Weights of a small class-conditioned image flow-matching model.
Training: soap at rate 0.0011, 4000 steps, batches of 48.
Rows from block 6, named by matrix and row number. Each number is 128 + 32 x the weight over its row's rms, rounded and kept within 0 to 255. All counts start at 0. After the name is the row's rms in percent of the matrix's.
# proj: attention output (model.enc.1.3.attn.proj.weight, 128x128), inputs 0-63
proj.48 079 [105 168 146 160 171 114 118 140 134  22 135 111 148 135  64 128 135 125  80 106 184  92 172  67  84 142 169 162  96 111 110 151 143 112 174  93 136 139 121  85 106 109 147 125 167 108  90  89 148 143 130  90  79 109 143 137 101 150 138 107 128  93 197  62]
proj.49 084 [ 65  82 164 154 110  94 205 105 142 121  98  83 129 121  85  91 132 114  78 133 132  83 124  80 132  56  76 135 122 144 123  94 136  92  85  99 105 125 143  84 139 132 156 108 137 149  74 120 129 123 124  96 167 113  85 105 126 105 178 135  93 199  85 130]
proj.50 105 [137 137 106 116 111 104 164 235  90 170 189  98 165  84  97 147  87 100 141 117 131 136 123  94 113 101  90 105 141 129 151  88 101  87 173 116 172 144  83 109 124  80 149 166 131 177 143  89 122 188 111 114  92 152 149 133 110 107 103  64 122 128 121 155]
proj.51 078 [ 51  77  59 132 102 225  82 130 227 143 122 155 109  83 100  99  63 114 155 118  95 120  89  74 122 175 152 161 178 137 116 113 120 111 125 157 102 148  92 180 139  57 125 139  86 164 173 119 114  99 108 102 160 167 133 107 177 153 102 120 102 128 107  89]
proj.52 099 [ 72 177  69 124  80 111  90 166  93 144  46 174 101 104  93  71 148 109 108 105 159  86 133 109  71 132 147 156 112 121 100 115 124 140 170 175 128 141  91 138 159 128 137  95 161 107 150 180 143 146 103 113  86 112 116  96 103 182 128 115  66 157 114 121]
proj.53 107 [161 134 152 100 178 169 143 119  93 117  90 124 105 164 132 175 186 194 140 109 126 125 113 176 136  73 133  98 126 167 125 150 133  93 148 116 170 120 109 151 134 136 166 137 187 124 113 122 191 151 117 165 155 123 124  87 151 116 141 106 107 152 124 150]
proj.54 101 [171 183 110 171 105 171 164 136  86 114  94 175  87 170  73 194 169 142  86  81 145 222 147 159  76 100  70 152 158 159 148  92 124 179  98 118 140  99 102 138 154  98 125 128  96 188 144 159 118 147  84 167 135  76 146 125 110 134  94  65 126  79 173 128]
proj.55 102 [152 148 101 138 237 120 130 158 152 182 129 137 160 140 113 167 130 175  81 102 136  52 101 111  80  81  73  98 142 143 163 132 129 120 122 105 101  79 118 112 113 118 188 168 148 121 175 120 152 109 173 125  94 112 118 113 131 125 171  79 124 137 118  91]
proj.56 096 [119 110 156 140  78 148 215 136 134 121  81  92 125 140  29 151 172  97 122 160 129 176 122 157 121 108 147 174  96 111 127  98 137  65 136 140 184 133 125 166 149 150 175 110 111 148 149 156 174 133 124 136 108  95 140  87 120 143 109 161 122 167  88 100]
proj.57 099 [ 41  63 192 221  63 131 209 162 143 126 132 102 158 158  92 140 134 133  73 138 122 167 102  92  88 172 140  98 166 162  88  78  90 138 108 112 102 170 141 130  84  84 175 145  90 127 137  61 111 124 135 113 148 116 135 112 212 130 112  99 128 119 133  70]
proj.58 095 [ 71 140 130 106 132 113 131 101 153  93 141 141 194 165  52  94  82 139  75 140 125 147 117 113 133 121 127  93  97 199 170 142 153 127 122  92 182 122 135 125 129 128  74 191 129 113 174 135  88 102 151 133 142 114 145 178 120 126 148  90 157 139 163 158]
proj.59 090 [ 72 165  45 122 164 138  85 213 152 117  92 151 179  93  56 150 162 116 117 117 154 123 153  78  59 200 173 148  56  88 141 142  84 156 115 164 133 138 100 122 147 118 109 158  63 118 132 106 177 121 152 177  97 154 129 125 152  92 145  85 107 102 138 142]
proj.60 087 [198 129 101 138 139 126 120 113 188 158 160  99 102  74 156 150 156 170 129 101  37 131 141 151 135 145 147 182  80 103 116 173 130  69 110 177 142 131 111 115 173 169  97  89 129 154 112 151 106 112 145 122 202 132 159 130 145 107  88 145 122 139  75 161]
proj.61 127 [ 57 152 134 131 143 116  88 103 143 163 187 132  86 140 168 117  11 161  88 128 129  18 141 102 126 130 104 135 116 134 103 130 134 128  71 120 108  88 169 108 145 168  84  90 125 136 119 136 111  91 141  96  70 160 112 102 159 139  74 120 180 173 145 162]
proj.62 086 [176 139  76  68  96 102 135 129 188 152 186 166 124  83 151 105   9 150  86 127 123 108 103  91 126 125 157 148  52 154 131  89 117 162 123 162  77  80 134 131 138 129  96 169  97 108 149 143 126 141 131 120 147 170  99 137 172 148 181 146  82 150 102 151]
proj.63 087 [148  70  60 140 209  89 126  71 111 108 193 142 152 130 157 119  78 117 100 134 123 113  74 163 199 116 141  98 154 138 127 176  88 136 139 155 113 163 101  87 107 102 167 111 110 145 159 129 110 146 145 119 123 142 127 110 148 136 141  68 151 102 121 119]
proj.64 089 [126  67 138  92 122  29  90 176 147 150 128 151  92 106 163 121 131 129 118  81 174 132  83  91 116  89 165 109 160 137  94  97 126 187 170 154 114 156 109 170 172 121 130 122 113 134  91  70 122 113 159  67  94 162 139  54  87 134 132  61 103 117  94 135]
proj.65 094 [113  93  87  74  54 100 151 176 110 116  87 102 173  84 151 114 103  78 126 167 178 131 155 107  50 128 178 114 129 116 131 103 120 146 117 135 143  93  95 128 132  68 116 143 123 156 133 120  82 109 143 113  94 167 167 179 104 175 115 120 116 158 131 150]
proj.66 130 [ 54  65 191 198 120 137 189  96 126 119 143 128 152 172  77 154  93 120 108 128 113 105 115 147 100 148 105 132 188 154 100 106 117 102 107 144 161 107 138 160  99 128 126  74 159 120 133 173  98 166 126 115  46 105 118  84 135 121 144 121 108 171  97 133]
proj.67 117 [235 131 148  84 191 168 126 103 152 207 175 181 158 127 222 154 116 165 137 144 133 149  99 171 136 103 103  68  99 114 141 193 150 127  86 161 115 119 150 122 136 132 155 136 168 158  80 125 166 146 152 116 153  87 176 136 100  91 149 109 146 113 132 139]
proj.68 110 [105 157 109 139 121  99  75 120 139 117 119 164 117 127 142  97 161 118 112 136 122  85 177 115 107 140 165 188 112 136 162 138 132 143 105 141 124 137 152 125 133 116 139 149 108 122 131 133 120  78 140 161 216 135 118 151 187 163 115 149 138 138 138 122]
proj.69 092 [128  76 170 167 154 124 175  80 126  72 130  74  84 148  79 130 142 151 207 142 151 146 162 203 171 170  84 156 192 152  60  83 181 123 111  82 173 145 141 143 108 156  97 116 146  56 146 160 158 123 138 157 126 105  91  92 109 141  87 138 172 146 134 165]
proj.70 110 [121  78  79 159 136  96 167 202  92 101  97 130 182 127  72  86  99 112 148 156 132 180  61 117  55 124 144  49 128  97 116 121  97 137 165 143 152 100 116 137  95 126 117 183 129 202 167 148 126 110 178 140 148  91 132 117 156 147 139  67  61  78 123 145]
proj.71 111 [127 118 114 141 155 177 171 137 109 132 136 170 133 125 132 112  85  96 168 102 136 143 104 114 148  75 115 119 144 108 140  56 123  85  88 149 104 133 131  88 122 151 160 137 150 179 101 106 152 163 136 133 186 139 128 136 182 162 208 159  86 124 126  99]
proj.72 082 [ 97 145 115 157 101 144 175 137  57 150  37 164  75 127 113 165 195 136 132 165 118 170  88 114  87 153 148 141  77 142 150 104 133 173 151 137 122 153 110 144  86  74 160 117  84 100 115 101  78 149 113 155 147  99 129  99 111 109 144 103 115 147  99 137]
proj.73 082 [170 127 184 139 174 115 157 166 178  99 167 125 117 193 155 137  94 194  97 136 122 126 127 124 182 141 137  81 106 104 116 130  65 117 129 161 132 136  96  91 127 115 125 139  84 114 138 103 145 102 144 167 131 101 134 142 152 116 105  97 108 139 122 170]
proj.74 123 [121 109  93  89 141  56 145 174 109  92 112 125 124 115 123  95 128 118 198 168 101  82 103 130  77 113 147 129  86 117  84 126 125 162 125 123  81 164 161 114 123 101 132 125  80 130 117  77  31  60 140  79  81 146 116 126 153 139 104 106 129 129 123  88]
proj.75 105 [198 138 173  69 104 118 131  98 122 158 117 148 114 112 203 120 119 117 115 155 127  82 137 136 135 109 175 132  92 148  23 104 102 143 140 185 125 125 123 161  90 142 140 102 166 118 152 172 124 161 142 155 180 164  65 114 126 112 142 176  86 133  76  99]
proj.76 123 [160 161 135 132  80 158 117 122 149 150 104 137  74 140 114 106 159 126 135 129 129 156 123 111 110 129 127 169 111 149 139 117 156 133 112 110 143 123 152 124 156 138 101 104  95  93 136 117  92  37 104 146 216 145 114 138 128 109 127 153 194 100 130 172]
proj.77 085 [117  80 140  92 118 114 135 169 111  92 145  79 131 152 193 150 102 134 190 100 101 124 170 123 176  87 213 138 147 147  60  84 112 203  89 144 156 128 124 112 191 114 102 151 103  97 169 163 142  49 146  56 135 179 165 140 152 151  71 130 147 157 126 153]
proj.78 102 [158 184 146 129 129 157 119 174 167 207 143 114 114 154 181  60 119 141 133 181 148 161  99 156 139 145  95  64 133 149 119 193 111 146 146  95 107 153 109 119 146 156 181 124 161  91 100 120 146 140 116 147 163  72 105 181 100 100 167 119 101 128 165 111]
proj.79 088 [ 13 159 123 173  66 163 126 108 137  40  23  90 128 144  44  92 146  81 123  95 198 110 107  90 120  98 133 145 145 120 168 153 147 122  88 108  96  81  77 120 159 162 158 156 144  94 107 144 144  96 147  82 141 139 151 138 158 156  86 184 103 132 118 118]
proj.80 105 [ 95 120 155 147 131 181 166  96 154 103 125  74  83 161  98 149 154 110 120 103 130 165 144  92 120  86 127 169 148  54 122  89 109 106 211 111 131 170  74 115 176 139 131 115 164  44  71 111 113 106 123 104 163 110 117  72  90 179 121 164 159 124 148 130]
proj.81 088 [157 148 104 130 131  87 143 169 144 186 175 134 136 129 107 148 159 165  85 132 126 112  88 216 111  95  73  64  65 149 110 127 116 112  88 146 119 158 130 137 142 159 130 169 136  85  97  81 157 159 118 169 124 116 135 123  98  70 143 141  96 143 121 137]
proj.82 108 [ 99 128 155 137 124 116 153 194  72  92 100 154 158 117 109 100  95 146 162 130 185 156  87 122 108 123 111 129  53 127 237 130 130 137 118 157 102 119 127 150 126 130 157 130 151 142 136  96 102 105 121 148 135 147 145 174 106 157  94 122 164 152 141 113]
proj.83 094 [ 99 108 191 160  89  94 194 161 125 108 120 108 131 141 118 130  75 121  96 110  98  96  83 112  71 121 202 120 122  98  98 133 106 139 101 169 103 118  87 143 120 104  49 136  99  98 199 137 148  99 134  87 147 125 118 148 138 129 163 134 139 145 128 175]
proj.84 079 [126 176 196 105 120  87 140 199 170 125  96 130 100 138  70 154  99 108 114 101 121 148 129 137 133 173 123 135 103 116  66  70 148 132 161 111 153 132 117 124 134  57 130 180  97 155 136  94  94 125 167 185  67 112 127  68  95  88  99 101 114 154 127 110]
proj.85 090 [177 209 139  46  59 132  96 153 145 134 129 148 108 106 114 162 210 119 113 107 162 115 180 195 100 159 118 153 116 117  95 127 155  99 125  96 123 109 147 115  95 125 104 140 136 105 110 110 182 113 140 169 157  58 124 121  87 170 122 190 147 166 179 135]
proj.86 084 [117 135 139 131 162 132 134 123 134 162 197 151 131 161 136 159 130 117 121 142 200 133  66 129 140 136 125 106 126 177 124  71 137 122 117  97 126  63 103  58 131  65 141 132 168  84  95 131  69  95 156 165  78 105 145 158 143 141 118 119 136 117 128 164]
proj.87 117 [200 122 120 122 128 128 110 148 115 170 135 110 124  95 127  90 149 104 148 165 114 131 159 135 191  77 159 177 111 137 130 100 127 152  94 106 116  87 153  86 137 141 147 150  48 160 156 155  53 109 148 100 165 143 108 168 122 107  78  97 141 134  62 161]
proj.88 104 [178 156 118 144 178 174 136 126  93 149 200 157  77 137 118 202 111 201  99 113 144 120 117 150 167 187  75  81 201 128 113 188 122 154 187 100 160 166 188 120 125 103 130 144 184  98  89 102 129  99 103 152 180 133 115 120  70 156 137 143 142 164 162 186]
proj.89 091 [135  96  82  91 205 184  91 114 107 140 154 200 108 197 177 122  88 170 127  88 104  86 151  68 124 110 146  94  93  96 127 205 128 174 134 162 137 163 124 149 111 137  63 141 181 118  92 126  88 152 133 170 135 105 122 163 114 135 142 156 146  69 152 156]
proj.90 100 [179  96 188 101 124 101 204 108 161 184 179  85 107 241 154 131 100 196  88 141 131  80 155 178 138 143 109 115 184 161  88 133 138 170 144  91 184 127 122 140 150 166 119 128 165 107 132 152 134 177 128 116 119  94 135 121 123 111 150  90 177 181 127 161]
proj.91 100 [196 103 138 135 191 176 110  96 156 148 216 137 113 144 132 130  45 190 100 151 142 150 124 143 135 139 102 130 148 119  98 173 168 129 144 129 155 143 124 102 191  90 163 121 148 104 140 114 105 140 124  73 139 144  88 106 140 170 104 131 161 154 154 137]
proj.92 103 [126 178  62 101 204 166 118 121 196 139 134 150 103  57 115 144 137 150 144 123 157 134 156 135 134 125  74 120 111 115 144 162 123 115 138 151 113 128 171 138 140 116 162 148 142 134 145  92 171 166 160 145 109 125 149 141 168 133  82 127 113 100 142 122]
proj.93 124 [125 146 149 131 131 150  87 158 196 131 126 188 125  97 122 137 138 104  70 112 189 191 176 126  64 166 115 157 110 114 113 144 121 128 186 139 125 146 106 172 123 116 152 131 162 121 109 121 158 142  86 117 153 145 112  94  98 147 164 201  78 111 138 112]
proj.94 091 [103  97  72 102 132  83  97 135 169 163 108 127 153  95 133 118 124 114  82  90 146 130 122  91 101 102 115 137  70 138 132 171 133 166 114 155  98  97 139 164 111 174 116  72  41 182 144  75 102 179 160  70 126 120 114 142 152  92 143 102  85  73 137  83]
proj.95 097 [191 194 144  77 167 186   5 110 150 150 203 149 119 103 246 135  87 174 108 171  42 106 140 138 139 100 163 138 139 112  84 162 107 147 148 137 144 153 166  90 117  78 154 122  90 173 125  68 100 115 117 135 145 144 126 124 137 126 123 135 124 108 117 113]
proj.96 083 [ 98 184  94 112 181 232  76 125 159 124 189 107 156  84 156 108 134 155  77 134  76  81  98 105 158 173 157 109 124 159 136 160 138 126 128 127 158  93 104 120 101 135 125 105 157  85 116 114 154 105 118 184 168 113 117 190 114 122  92 182 159 113  84 167]
proj.97 086 [ 77 135 141 111 118 144  86 151 163  84 145 134  95 134  84 129 135 127 157 136 121 155 110 142 108 125  74 144 180  12 173 120 109 133 111 118  67 153  89  93 132 102 147 106 101 168  72  91 156 160 120 103 112 129 124 115 126 154 129 106  96 116 100  49]